Weights of a small audio frame classifier.
Training: muon at rate 0.0048, 7500 steps, batches of 256, held-out accuracy 98%.
Rows from block 3, named by matrix and row number. Rows with one number belong to one neuron. Each number is 500 + 50 x the weight over its row's rms, rounded and kept within 0 to 999. All counts start at 0. Numbers have three digits each. After the name is the row's rms in percent of the matrix's.
# gate: MLP gate (model.blocks.3.mlp.gate.weight, 768x192), inputs 0-63
# fc1: MLP up (model.blocks.3.mlp.fc1.weight, 768x192), inputs 0-63
# fc2: MLP down (model.blocks.3.mlp.fc2.weight, 192x768, transposed), outputs 0-63
gate.99 107:447471573539509542505463511568568554400537514492528579507514542447472414475427426452543506462566557504534544517563554419521517568493380459503485573467595524455488482517484475502474497488515533
fc1.99 111:497475449426463434449455542473512401444521542539480506485537477578517639524558435487513571543471487595468473537484489486511476334515588522526446521571416578440549524547541480529478493463545492
fc2.99 117:509547558661504454538532519514440582443568519509574498531485523562564525393427479526598468494598463533478529432473514478531488448477393464517550463458534532509586510572519423482530455461523452
gate.100 108:497501536494437462513486531504479485486467536535458493548488598472543455549475533447487505542557569487471469615504451503545624481410452633562540503465505477517537492521528413528492518497564388
fc1.100 105:491542497545570588528542495548508568504516468484591475488497385584491540602551431481574440559493466542485418391574538531507513517579455457431474485457473592572493487519442480403462502485413499
fc2.100 113:474485489469544394559541427481454442506490475563536441543487479541483390570541429418531501525564500565473476418477435492528540506492464575497541499528527492504508500551555548549462546522518436
gate.101 080:459554519435395480533497513554490558540456504475417533490405503513504512487607396440485522463502464456485473564532502587622508498564452579496488528520529563532500407497414489552516503511506550
fc1.101 071:517548501514347496560479513477475539482484501509389495481414461492470510440588414499452562429483481483525479551518455601626487451490458524443472523486488631552535530446402492578490532549479516
fc2.101 086:474476479601491544393529500420488447410505588441526460506523450543519546529535505587549450483540517495484550387526528427436474517538488507455560479523460480539586494463533487494473565473461456
gate.102 117:496440451413495482498482522522476531561547483512423526507449522514518442489566560501418552440552557456482530491486482576428529538550555555605553436472532517495574518491516444482581522422443396
fc1.102 120:531488411494442607604487504507494457423560443427513492486492434460573480461510540576469508533503488552536401534483501450507475467491511454531490529537541524487579587461452493532470473531492481
fc2.102 106:488518589544552453516546487525462547418606503456481497579536535488486501482552498546446530466450510571514400556463482607457564485468504465460563438565606494552477448519491441499544420546451444
gate.103 123:398489484498535441589510570561496554463581427497504599491516533513553541467629611428425499428519532552578522541533495480532536539473520439513457550509560566421472522496494462452455517575526479
fc1.103 128:555589467577463522512537503483474528537454449472547429485407489452377583519488455566498519520517558438493512515507526515516460414545594494476492548421534530435458556517508553507477491523511462
fc2.103 122:490538503472497605533492522437481504441495427547503575481455520563488497473464474578523420535525495539561544487484512427547532477518489549539564440496470426468519417398591519524503505459498559
gate.104 123:552382532400529522517361482529487534542416464555562433528524597495575419493556460469468475467552537470545517560480499537447597482605590499511530445453498516498532535556486521568546507439432456
fc1.104 129:431534528547509419469508484507428558440502514457391533477394527628422496465447527420523531527451502425509600457544539466532426531481396563536460507452504466541504505483568537451488504484533512
fc2.104 119:496496476397508473525474514421553479515505471508533533416454487436539578461413463456570489418441557587514429623502450486489514563589564392568503422495461513507467526498439598535559547481505550
gate.105 120:506551451419513489527498457524543480463425503488415523554503491419517518429465537496493450559444527460541564484550512480466435531507579516399537461540479599473443490509463582523481485602463512
fc1.105 126:487463521418467458482522544528400517473521480466445423554495490562539509495485569472468550552605575557558509454445502489518575417446445423482544503524485495517488484518448486509473540485524521
fc2.105 128:515570463429526453533462454543557430406471480496537545500504430489537413524518596482531484546504517555444415502478440470467457608506573489454469506527493441482526461477488570485478467467489504
gate.106 112:525551462480423437457563506458446487530477426515517553425514599445429527517455542493650520589531529525552463517471568546543571514522551559549604473605520508463497508568468493494392554544428506
fc1.106 119:490392537435470509574513538545584428526496557457562484548466486603561472469510492453425487427537423522519516496514531415550447504531509443564476547427497491611436509424485502472478434485602540
fc2.106 103:527505495366397541451573457432575440599570509469561532490464568518464460418431483560436490535515444523477489431368515470517438569468479602560468486542460515585570527530577584526487562591527474
gate.107 111:500460493612513551500488458570577561460526425599487426455529516448562422474550599454457414498413412459537502542444420561491505482568499539497461551382536427527524540531513513469552425473539555
fc1.107 111:517477553490472556646482502528582492471567494495503470559411483468423392487405484491570504401464494496488558456440582491484457513606464507573529476602486500603600472496565461535503440508469505
fc2.107 114:537594480509414439568515461524428490461405479545573526562550474594529541404530542501504477514557550491561454529554385538458446492465460505523558589375500534524525475435418538513517543598477427
gate.108 057:524470495461625421556553474424451528497553572488461426478505481477553503542566474457493483463480649436539422473556505492424364498523487484449511450457453628558463494529466428498594445500530562
fc1.108 061:521387562444536510589587456472447467562548472575496459471525475411494470467554519447451474520445601502472570476488558419449378511571504391443512474476420627515520477580485482542551492546478503
fc2.108 060:540602468457459449509466369396497471543436474538492503463506486426491486454473482556557564483508385473546500501566522511522486431522521448512445577505518571458448448526572464528461436432494471
gate.110 107:463538509425531467560537454491524438608437446607500450567562434513526498481490541447423487495530464449489557504429469572516463572574535495426450493525467515501596411497465426477494558543532576
fc1.110 104:484513496540555523414499574481452498468457520489535538511485449517458559492528512448479498397400525455529511585521503503487583612479490481530524594499465481497509566551450402545442500502484476
fc2.110 099:579543453457582567499513470406516419512485546517519468510513467507576464448428484496499468446555502425477516549556501490477484603493393494504499505484470573550596437486537507571434614484528565
gate.111 069:483469476544463499521531531461513515513479440456443547420488502382419527398513597480505552503504533546432453568391519486391524591506546544445452467553498540491497569471542514519613455571573518
fc1.111 072:544501451472554490496438531429449498447461511467442482525434459534522509553526528598479479488503498494494465482566503490467440380481611452501499557582469501556508530536476481474474443458511486
fc2.111 069:476652479574529465499453403504520481390509448602502467459431493482583495484456534570455464413562444498536518501481579537479558478522469408481577426427496560497561556550492525484426405475488469
gate.112 104:473511494472504448563396519452500423557458591419588493584406556555506492530553452443554438568366538462501530490494456509470516444498494492520486527476532523481532543576504564528586512494528467
fc1.112 103:527478565457509523444518454516509509439518560466479501467590454411429539475479550509500491444616463611541527489473478503484446499542490434498421475482517506482609552480513516492451484486534565
fc2.112 103:514504449528549479507425432592538456583532475514490504458529526500508470492537401566481518471455524462498571503438535533475491425496565587471447512498477570480570579551464505421612473493433535
gate.113 106:523460526495506514496539517463459595543511540506561533547514487435493571453571503486590461573620471509497374453560407564506456432436516534469512460564424575559469455544448557472509549509512497
fc1.113 086:519481575474503493511456438609552575573418445475455473505547557473421527548602513482542533500553485525502521392527490579418436428428479436497545402525484541635476479506445528527532494508423543
fc2.113 109:465530517539512465476405502520577440549468468416497383477425505551463523614438477480449589382405459528408515500514616496446490541504489465468543494505544485516579533451643446471605488528504554
gate.114 071:542491450442476466484546605534436584452595557432481474495474510514551463503550542499435386575495577500392487598536523503486554451499567510392503535478532514496448429534439579513505500486443532
fc1.114 066:501497472547473534513540545534482546477476440489505462484462467528565469509564467466507421538523434516468416536484447528524482508560506554489481535452520485523379445599300549499501519522437431
fc2.114 082:463378576396584474518518497507558527554416488490461480557454524529507530515435478488513498423518498576484508431502543517512464476457505465547458412521497546462537554475544483597517452513524495
gate.116 097:486511425458561546569521539425571488682530483502509509486494550474507536589527450554474489538430481525582537404489564570430460610483417431447483553398512520531472434471398493451452598510460475
fc1.116 111:454490505489467450524430499525503411482545508472431459498466452479492548430529478365551544414444541570458583448525539483469629409538528464613562519518450464485514515479516515505474477486534493
fc2.116 101:441534478516549495532628552443515470450517574488558512489533481468513397517577531416475491539543470423488439469454403449557480566514418528540441454520535482441523530490425472515544436439527474
gate.117 119:508453500575506478535498434487434499526571525487530483604471446449456480443478536611525465520535425481531503503466530448540527511501532417498439430579579612560517463417405510466553569495471481
fc1.117 118:514525554569522393541609559490500528500518555452493458489539415443490562582555433450579505484554449489495393501515544484546521570485489483496461498447494475463542488572527505449440424472580457
fc2.117 105:500487533448527575499594545530531472462450481506467496494450627539483558515459468464551454543500416498504470556495488526511507554378582484412482492403424522503497531510441421500504533540459513
gate.118 115:464502462439504469451433523596472466506484563510540549365579458501458457466506472517496537544596434452480439507512550517546511440460511570444539538471459473597572554554481443458512518448492498
fc1.118 105:512522534547510519460562488430545499496472505462428433643493480501562586574540597485527436464410515556458608559449450538416586566491529438545493532511516507462460458433512525472488558477475578
fc2.118 097:546535478397527483548426546543560480540485484527453586516488476483577543487546497511486508600602462489541482585429487362458474576440462499427550570494554423560531567503517438509479531504528482
gate.119 106:492548523534483479518381487499419419502396546480460504487492535461470467530443445498492490560601522454484537546459498440531515444475576491505574460521580475565457426458529480489527443595497536
fc1.119 109:491579520488439440583405494467538415549568462498486484536420500466495547520577527501494432550559523584525537476522531465521461521490539447430523465492523501451462484494420500517549562473505424
fc2.119 114:499451509473432546519564492468511465506501498503545518513525563446511447517438532493520528458403571468492482481538554485440498509476482492444508559545511458454353497461449539518441489594576491
gate.120 102:458448472461523519450444488475515607510571378632520489508537463575504497374562436503532526542540444501516598563503421430542444432419543510558499554478437499423626468573427484504549523542539528
fc1.120 103:548496514500526440501439529432448628487498456513570517448533534540491492449427436382445511454531542507538519573565500500610496491567533483600447611379440509511504502577478498475589550446535547
fc2.120 105:518461477479458527542553555531504410465580634462435440571448553408544580556464495593519584427492554454538534444523536529526554530446448520482508474500482503475440544412541530453426463453459551
gate.121 105:540541514630463510604494583483542429482522499490442478387503538449521473497421416492492520468433465575550406484584555493581507551482489423468504479491564484512503491521589543496512560501512539
fc1.121 109:492457491432481461437456415503457467560515508491504563556545448572424472513630485513499460563478503481520585477409519492448500386566407438483541522508507528502569553499509536449512464488444426
fc2.121 109:551471406535389521478451500474521420490439518558528494587478496496488522502485463558529405484505498521564413536535420552479539498412423559546500513548499508511500449508441477557453410491498489
gate.122 021:422503502445529543576452463418505418450517515494551540475517610517508583578508498510567569500500565500437573523489506514488414497490533453551542376464534506556569528478565477482488541473588402
fc1.122 027:512438502429477556515395434416447465525542534512519466564543564625533504496485440519556567491532526432505486484456535509508541411409479618594562456568499535488544507533467471523410485521623486
fc2.122 024:455622516451517520531527516498570423509492497514478633504509397493515552487511429507533531432583521475506584544506457415448532527467463493503520553507478535484544464477627560448382479511546441
gate.123 127:479525391481576534599472565518549443494473473560483429535471527519434464530577574542540415472535502567550681534504542510479473473544468447519580472486596611505490455505505474476498402578495418
fc1.123 125:420551451541434479507513559484485441542478510444505573550486569449512419523515416480521472560512467503543597457401534406476423472536589467509481476447556498478619522481492457565486526514481435
fc2.123 121:454415446390470537545496511484433548518582548579480470486472459575438580509554508485474480591507440540516457520472510534462580427493497444530444530477466552501435541535560500539541506512520503
gate.124 104:509523501462458418516433565529468566406542566494508612448546456470547490453422458594483417435523445552523493586487428488422442459371550526538477496556523436560612484526447467525497492546543580
fc1.124 100:404530565544555549441519474473505409549381472493581417504428540568512520513526581492490555509501478415530507483575622508539645584587437461500423519450510548508430512457594506543506525499473458
fc2.124 107:507527541518457568512474517472518482537515521418565459510538450583582505544499492517457509428533605576597481462527494535419535526552560381524421498519542533489518573601469492494542480479554543
gate.125 091:500413501454430479497522482471460562522474490483511501537576509512490505491419506484437497566480489571473504461550407386572499548526476531435452481607526455550474571395509488601405583542513556
fc1.125 102:587525445555434477475608511525454465538526524441518409497523429522472572450501447498450538562413479523466490485510553406450459488552515485422488449495500443469515496441524406534441545449513529
fc2.125 091:512431536479501506482465508445396413475564513535499500504504518631570563512583502542553530547459470459515448531535549526422513449535485401599547399575525459453472451518505489492409544528510515
gate.127 120:486421461471541489540497508495448562543516470508460410490473498558513581508538529501453578502570395480490429441433537527539367561448495506481411562385391519641546467483497467522571558398535500
fc1.127 125:502484522560459527481458553519604446438472497504572621455530448441591433501533450494477490550421482525546570512515517415450543371525454477416566432525581469440434447386494504553469524527544481
fc2.127 116:455427541514516443439506564544567508470539532536449510530534503432487481533506539466505470502514585508512467469452469639476511485547525493527513484527512540489453595410524487485407412534536452
gate.128 073:516451542422540508452436501442475516596474591510561594545569537424498433491538497474446516415468432440485499474575544452487556478557454502462552506575530529539449441498463478530518512545564518
fc1.128 075:549444421468508534501507515438536448428517578455592476391514600560612467570519483464417551445467472415522583495504458430476519439441408470511582549593461447566533511502553501574452576453540494
fc2.128 073:381521473547543462511427568423492424488491544500509492453596506624490519570518481406555554495599469450545514509523506522528556453492398437510543473471482528415559557450457518501560492518511519
gate.129 086:504488553409595465570461461478481555459495457433408492453472561528526411527412461481430527482532529512514454468526536536392529545533457568429520482512399526530561591584542460535536458534509599
fc1.129 096:533540444545493452489529487481521520520457472523550565522507458529479466527423471430519497466523489495506437539466559581537601547431448522544541542528496636497482530498525541460522523517439560
fc2.129 103:477512586524557574455523483587541438520503487441489497401597460496442499513507563507489517473471459449501614505501496450492524532500548460485537529528482406531523420554530437468546490480586443
gate.130 072:427474592465488587453519652430529502501492523506489608454581446434517515476523542467401517495530492473549497509593505440397497431476479531461550490516560495474540503477527496532428532579439557
fc1.130 071:492447519453528630500565615398454564570515585476485446467519510415467509489527493457443551435475505471438502446558477425488526475442425497428451489511494460461489482456555465578477497473429507
fc2.130 081:555472426439533574539357481420470569561463551449628529552499485492496485493582507517515507467559516526504488532546493484480498571546493427449469509495470431473489573436570522483469516441512488
gate.131 089:554523590553497556538508489537500482516499588459549359542624501490452547505509457512573533551437420466433390454527501531457435498418506515379438472510523449549501573448512554504482508553547542
fc1.131 081:578544603571537547502502495586521499540457525476585388611620545475397495505513399483570553458421426468458449441544492525507404524463501499401434373547517446580425533488541455531518517492466558
fc2.131 095:555479513545564429485438465497563524518551519531485500599445433490531534574486412487483541440571482486602456549469573477530457517462465442482579454577436528460579404505513500515499549520392448
gate.132 114:497491485415555499487447509430473521529503473452564485423522462525540504548562461534493475477475526460455439465525572511613416419556548432479536520554488559379629559567579582506458439435549407
fc1.132 116:420523501499477591544501525566509517421519494478448536462568551464531484501476486455520408587527484427555556569440415599458543570415525506559492438523407491570487447552420481532504434614419506
fc2.132 110:515546494480491559469362551541421467485524483476490578486462562485511540484554493492491515479542480467458423466443483492607482497525468448445605487592561510380577561438460514490531487593436503
gate.133 035:512579482466485484476478462588450518432521401472483483443528409562580565429491511506467581590532496559459501449549525451534532549497585527386416454448520496552463554472455540458475460516561486
fc1.133 032:540522528428578412489475494446420478450438485467442479408497533529533513538605568518423516550498489494541453550495530460511593514535531504465430458491528450521457418420451515520441495584550488
fc2.133 036:511525535477489524496509448415544460491406525456513502499401508504524426590500561582496417480536446426479551595462502514430568461400609476540453505496395460433493453481490452518570546529562479
gate.134 114:459485435557419549510579519447573401537493475426561404527531527467537453440494521432501483465474429517435542535447447526467556534554525469509516444508500479439543509531475472472485503615479431
fc1.134 114:533480492600630515491442445441527499536463509422346533453476432464466493446548614460511520526535608538549615510520517420487463471469453498463503508471494499574488453460469489491495485464600612
fc2.134 117:517436470470455551491474527479534519506502488498588451453563482516552471549498527576598517506506550529465526470471496479534552558540411569493593441535534433513474498569504518474604530516478509
gate.135 076:506510576450465491461509487480480581481498576555582525396509563545480529542528489506453442468568593476467528606579560469496466440468526546483548538516417497474508472572505473494506422423447499
fc1.135 080:503471510484479530458485524578445450516452590533472451500460514486429484489596563471465481441578616383467497543491528569529447515543548491455524594499462418422473489528485515528551506520530467
fc2.135 083:541579491556446413462582556472465505536526501538504465458547556569681495439456495536528483618496463544447580457445422543529398450482477466519438389485490475446542504492465456427458511501456619
gate.136 103:544486500507494503507578561490596582503466473517446442457465502368525422543476532497497442522485459478506457548531549546382560396468415589517500523493447532509496533526528437466422504489519552
fc1.136 104:527552546566543503424479506530529525450566506460483425452483526477521470459449502510468529546566476471442469410424539670466463544483515531594437436476504569506514596511409527465562528544563500
fc2.136 097:602444571505454574514525485556486524474605448489520463557527498488554476480497350527493487541558601435547572583548518478521472527471591441581495499482519542527515479496477475458507560541483538
gate.137 124:466433486547505498503481526464523535528488522511508463451529496596526616485487476453602477534576538465528427514506530542471473495493471552501436508481511497552477513440450480495510532497487373
fc1.137 118:551571510507504437480501479554532492492503547574536422462488481453520550551490491436641529453481552529495594560498491469483493493546529502377537496579560470420424547571405501493452484551511463
fc2.137 100:447527570468439521503552474548659489553420562504485505529414519408462513489513552536533572524516646512506554489501528532442468494550479578485488536508496473508406591437417441546472466512529575
gate.138 123:423554544509574470567497509498405509420471517489501523439435497557487444523464461508607444480552469494445509487498498502496465474519464483538559551438551530493504608465443541471590577487565410
fc1.138 128:563512487477485534581425554502516544511484503450487541494535438548492427473507543468521602422535540512485613633488562519539433544507538418346497541440561509495484486471452487490520496513550500
fc2.138 133:542506461431548482523588443483521473379458540511406486487560473490526554523560432429497488538601501555577515538528472474538526490512479520404475570513501385541555483559484494511495524477538585
gate.139 074:576539571461438448579486539504574569476475538549585551476600465496624568448497485495512532491545475469476470458471631588548461519445550499475462465475531455499399485435506524488489575463463455
fc1.139 072:613456454480485497522460492434592505540543566484546523501491521576571538513501485491484519501507559529493497558514510501548503512400574429481541453547560419486371452485499485493531491511551480
fc2.139 070:486526554507515550463460456512418523471497475523528519486430534450419411453512533542548502534458625499522500541521411496440509563483453503505506489501596561471566542549463477502508451471535489
gate.140 102:489543392492407460490450524510449570478549508448526610469496538433606479522487461466477545581457508575497517521486510511600546473520447473396560437466511487494527484416433549499463527535541500
fc1.140 101:543530500448483526454529505483545460591501450465537499444528520445570508480485443467557511587493540521466474614535425517434529472494475467500522438457418500483465409447414552501402570522504527
fc2.140 101:459555480480486566458419474547542468492509456458571387499449539589460498555522425562538570403580469518553551530568526502453534576522487504458505523433426620546505459509572469404517485577478518
gate.141 099:574535582561488522414514443514476481502464544501447585387397443560524516508472495433526525533547553511548515574458557626435519523488477581518498539472431597493512528667500448494585485482464450
fc1.141 100:503487416478514485536494536467567492461595469548579396560571533424423501453525499561500456471428422535473447436508470402590517460537538421524523471541531414490546472354556531544377540533504505
fc2.141 101:557457550418552480502489496533552527550438577440489630540433518468414520381425504493575466431598560505544449518456461536462531515481505541464535496521467511488547530555555470575510516464524457
gate.142 108:470519496451501520562566442541488493547398468497376560434461623457482508423469465482490463501502548464542548449431497536498497497493463547474509459525520568540455477461550475446508532476423559
fc1.142 104:515447502573565530559534459527545489579511573590534502490531449491452529460513543433474466487526515447494465531498556396515445449449452565516540500498602519489452337440574550446484574583456461
fc2.142 115:494462597540511550523485582528470433556571473526512458435566545509495534447449438514470519494469391532432591583479685542527392465489465457449450495550459537525459531501493502433517500447516523
gate.143 115:455401534448529528491363425513519550478529476488531500493555498419481438477565569417501472551561460574510543519517483469494478514480445454487525440597549558484541556479485617413408538596428441
fc1.143 117:414502511590384478581531569533495551471533547543467470487554499553524556518501484520596536590503529420561447513529536397515474507453469504526430526510545520593511453508502554579496502552491528
fc2.143 118:504505593556535446438545470524446538502434476509483496456528476520484533410519592488470475409523508461470491524480561557398522513440456476569510439584438440436498581488553503552559498527536520
gate.144 109:542417540533458551457522387511550491587410469533520491538459462477459492528471573566529511532528518536533484448450549608463537429539440507601564498441603470508612531432463591471521402448539428
fc1.144 118:451480479569506493531505487514444429614541520518589518521548478441512535543526492645439545417450437469465516460486574434555517478553541522577464373544553550527464513541480503515493581519486450
fc2.144 119:562475505470562414530567521514531574424507518511455459491527566563557482488541424435497498514485568509488515497494437536446494537487563479361559516462465516520464481576506463531517424517521602
gate.145 114:613549411460470449522471523463481462487463494501435388481498524483567468533425556567458582531501532575457469452486530548516484445507537441519449476473454511439520416493530515496520505454493546
fc1.145 131:590530463479434574506557424391464465550474605535448477500479538491534491511434473465556542536427466541453499531512549486532414602625424508508510573581460512506531437530547442535500507433449560
fc2.145 125:327436505594503538575530578500516640379472396599577507497562551486550541441528536497499479425580511458543496422544484488516492491433518461521490499478460492515588567492469478593475540496518583
gate.146 089:528482485526492469550442537549457619532460480455493531556452587471491396544536546409524501482491518475430517540651455588450638540529478397557574487614497451568539445503443552502491533494442561
fc1.146 094:582526475493486482508535421563484565545513528471550499524452587479545451402577504443531485494503506571463450548574443578431552522531568437474552444581452462468467405569543453505459532506507574
fc2.146 098:478442550475441443499581485525559460541513487510459496524555487554552554433474486373463544379405433512552488523474565537576491502532550592447550480550547461428491483512514495531424442406517480
gate.147 090:450494549530506445497512472450489563552479464476497587430517565546559332484467475461550570425434494526460525448534486406450486529499533508574519538471575484537468517513466436458458407482640530
fc1.147 102:496434413534461500424561469506509427487501514454565502517590545446589533511531473496486336524511493556478506451525507526453522490510464512496471570476478469542499555539530461503492536488481495
fc2.147 093:497488464484492503484535482535414472455511580434526506504536518503510504539585505545495509446492495509389577599424555495431478528556444538517457501594477489497475564500495402420522494428451480
gate.148 115:613525533518445511542523407377580577499479436463561449480466520553522510529523568536463633475509497461483517547522552474574511544441496413490517523408510495505559524490499585522519501464459509
fc1.148 116:460547513554507502526436469477509497522533409481454476496482472548530573544473454424488580415605450534510486513497388489536452502435479449496419482555475469577556522570527532486440480437483516
fc2.148 119:517451506430379495592481486539451492483534595469407550528563514483459463526541481565539451505430446434518489519516466454564518520471510487523478522508448508513369520461542520422596443459493540
gate.149 103:538555565419467498464427429555427506502548499399456516430591528536547450502504498548433459524485573548534525441504431462474547413510602564521439524536566523528515433453521539521567477473443514
fc1.149 103:398556493485530528420520492496647452511590501541429476504592475502496561498520509469399525546510502474572367579583470487483517433444527496501480440541538422425488518414469498514542467539552550
fc2.149 092:516456518492503498502529598605505515389493471479483402534414523457459457490512523535477613492547503565456485469538523485522491456526481410507400522466556491479509510485569563441483487425494404
gate.150 147:417464490463511547532612406539524466522533526477457557527467464546520505449492464436530563471500407443499512406482463571550515467610558552539590551507491588624575537496532526491524532511577492
fc1.150 136:530444570445489485503489492635408462489539427418508446498514513534463531497595535539486467494480537542596470490518528487411509435484534436420506532401549461577500510529508613485472442533504442
fc2.150 156:502527511597545464588487494439560538568462473508498589541623512504476446458431536571538461461485636529531580506498564405452522534483526498520451497488476480426512476506509443460430507468536499
gate.151 105:469509480625582537542639492476487552492557535551423527449593489399531520629434458527520556460503453453479474518466532391457505571496519504543538447555524534578516528466530411548542552450540565
fc1.151 105:536575486696559514473571499467466527569596513544456468435528419463522542529486478578494487488482475436493493543511493480498498540579511558571453439519488576561471476343525531520534548492484535
fc2.151 103:497556487499531472475427431501538540517517432530498563458587566544613537492497458515468503487395437568514543532528590482500548442467572552418519403424520523537464507591590426368514428445468598
gate.152 106:561589562531446471625498458540527499496470478485440473499449528428522491483436427468495517553560494595423515435481473640559534526565480550530479477553469548529525547535450504524569525495516583
fc1.152 112:548455542590458437537583528467527417524426547576587448439578535485548469500517509498528508578520334511503535417470518438497424513533465527536486449511509443461596526468500480536477458502455482
fc2.152 118:570464529524514421554385463535498477524529491461505440444524500464540454532461513525443556486499509529452412600533579548452497546506509502470526510553531508527576507447569521499581400541586446
gate.153 113:351566567538448487433484530453506537450502449437490500461518514500516464531532520518489504530499564489580479607520488504543524489491565536457519469434637493527472511465460497391510443499435498
fc1.153 109:478444458427470511483547482564528480519480544429550458586518433567456484546485476530511537505458485596452497511414576551551546491622410482500530571514446546487559488497506498483504534423477462
fc2.153 105:443525499484491417443410547507456557449472485558453509571417434459522519464516459553498549607607506382512405453430486530438462476497507520502481517473593576551475488476450566551520459474509500
gate.154 127:517549456536513495512429482473460372493405482491584519549499367533559421524504513516452418500443448495552487465553528489449459368534470594481451464496494458502440584513485451569534554433471499
fc1.154 129:444544614501437526641554515544503533591505463435530457531512480625535472478559497544542508479470532491540571519436533505509543468446479564458450478522470475514437479439510500507551437465513463
fc2.154 117:458491483512512422464408464482530553500502515551500519477532580527409512490533523552480521539448492506484536406502459455481556532384491411476539518542423600461568462386513500504540495494445513
gate.155 095:532539481562530506494510441516434462525551484461481561386567414545507479674478453439493475521454525477510396492607502486452486523571543433518489516537478483517399566417577480528552479461457478
fc1.155 093:513445497435455480479500534493503425466540516517545500375511530469546499576434461485556489514522548472472378478559527521571505515473594505453484455545507524527468572476506512556541392551587418
fc2.155 093:524448515470542477545506578492454520523489461398474577434507468561580458473519410520501604430573543584486561504470398386427463459537447417541582531512497534570525511443453484536508518500506558
gate.156 079:507439432480553541453443410399434514500554528519473477415519547447522506529553539453558585471487458539409531466603535564489502516427450492516527485483491491474541481491481532496538546560484502
fc1.156 076:484531510464550469489454478512547420508479543531514576516509488497471527414496530527481447545626485497552473505474442409473500458568523432508533498515464483517524460518460475505482483491579516
fc2.156 074:520661569507479467500396512376376519448466486521434435547548578486455511510549605462538418536498520422585456535528524559447556465493480537513449568489533479460463432485439511580582480607546439
gate.157 118:501552387490526453546456501472519553490614427586471486545483496527441454482446495539509486501516483411472578432494628416436528492517517444492556423417484512474416591485472495464555537522512560
fc1.157 120:506469498575484545369506526484534522589572448496565543524485573543503545526487457542498432539562500557475520484507519440522628451492535594576504448548515490514589451524502400514535492505548477
fc2.157 121:537505479485409427495476472556484458426562482473505457573526520549442593467512434509551514506450426517529517468477438483448491680474573453445529591486476553507503558588574524479491519487507416
gate.158 122:490459515522464550602495431431464576575551441485394572460438518489474535529417451446465402505541530478473504438490499514476472408400438543557506460511454497517499477511456521478434560508491503
fc1.158 109:525571481524497588581449436447510498524583420528427495432446471499504556546510536478518559545471542496535523472518434487566494419373521433475439486456502526519444466563470548458482535480415466
fc2.158 128:524535432513491513503502433470500364504355565548496480512535514467453444461533523488571587506528357478450500547505487443484556543527488531467482471481532483515463534527634519515578471425523475
gate.159 067:546458527504442468540566557563449412460599487498525503531494467540473511459501442503545558410489484487393553405520501425569538495545507561419505567535585577487547451558427538463441540423480500
fc1.159 077:501479482500543428511535570498537450530554501449483489475531415491490525460571441547490547479492551513380540445432463356507673477567416555490521527527498494453548578517482486467415475504483508
fc2.159 071:464499533507487543508615492512524530519507404474442450393531467467534564548493423548487573434480497431459548501455452546481536481479487465511521552459478463466542533487515479473551405523485534
gate.160 131:571429418486449510437475528449492477527529506483443551476491539538567346486471466501493510543499530482532526547544467503489535509439507577607546532529476460487605530539487448472531499508547418
fc1.160 129:432549569545433448448516443514365469532509388567441542547466610533533421496555414584514478487509545500508585457512518484529510398576454416492432415481517560545546473493562496500423517466421504
fc2.160 123:478482499462380622464501480518467504397454419499541499457506496512538479481498490544476542495487534508561462482502612439464496446475565527501452531466483559503555477482474474558469605531440578
gate.161 121:505406438545490515464494448484502481539490503452467551541603432479529513459445554532377549440540507489459458551478455392462573470514583476519501496518582532509581443432424501524549442455525561
fc1.161 121:512496520465444564529480436456542476606540476437470481416599492534525506534499541474438475487473614527534511509449378499514538465532493526457549408481655508540549517473490476522645553478527444
fc2.161 109:475525576509555527534506428615458530396485406430569436601484480586509555558517492561449414515448543526462446479455521444497450440529470487454450535534457526505417525489514574533554516478453543
gate.162 111:503567521580461488451487487457485592529576496540459522513414650522466509519528418379460480568518439509589530507561521475512412640527465535490517561517501491589360508500483496452570475525496417
fc1.162 119:486440488410407408503440464468540483517466479541445477491604446434573523479502538597553478518522506472536520491493402540456522419497455493467510408488499487514604529491497478545451403540575528
fc2.162 110:473510511502481579445618536496556549442404587439489431568500441528487438536494478496552544551527476442467492464553350493456467469464550470550559587547490442572521491468517482513520424547576449
gate.163 126:452500437418483456408487505459575455548510485484489514537536396524527489480400534562539494554452461554371451463506518414456541544593496429504481552463542581511452631478485494591564522482490407
fc1.163 126:477486463436491520490384527466486507477508451444495571545464489523497408569496420422436461566452484518504475518468534438483448541651535379439541414449533554572423523368499461532499570518540455
fc2.163 119:473549526538465483523468449480493528534503490510461458510465458504472477533548453428433530480558548472462567632471480565453461531476550495474471467561494481439411359493492521428535429436480589
gate.164 098:480573549527455436421420516421436502535432462508562536515489499534507484399435540530529539500482466495522506517537507499525630491527541463453433470519464471463505608496486509481514484520540517
fc1.164 089:497519527494444397502481433527431458425403545474582579443541563491471494447487569444513527489449392486561510535588536472473591512539546446439472464578490551435457569479433468508420464567562520
fc2.164 102:459457505562510457477523428535565475451450536535520526477550589541473495504524489441508481443461419491517493460509580546410450436549480448548551426474496473515466461517550524487511418501562536
gate.165 095:573496470476578552499523558542530456444476511542550496425517493425482501491502416539493534458586324525489426517452505492536495479494553437416418461485495510416493540406538502501416509448500481
fc1.165 096:620611451557562549412569480487515372381522483441533492502393474481478468486466488440540478396469467582501466544465506502484458504593544483353499506467500538477488509479451491587480403537462570
fc2.165 098:478565501473491475529596575495541569494486425526369461504511493572600536511489467544508526494488511386490497464532498573540589497431523553527513495411505399505461516507505468416535479569516555
gate.166 117:472486437404565466558480568521483562490482526488523591464586490545528479509404623564521540455502416406491554505473539498506352484567458457526472556440570590554512499395455521521419532421538514
fc1.166 122:509555514495459481356493540582541560523582531477499522494543484444484469439417468467486565446497457511364576499432576465616420511525455397539415510466480569577502632395474452568585473421391471
fc2.166 110:490477462459525504520511542579493551455472478520503537456464466540433502518587487501457486474544536517449434479552451527578487427462489569457542361482480495439598408500494545594478502538549426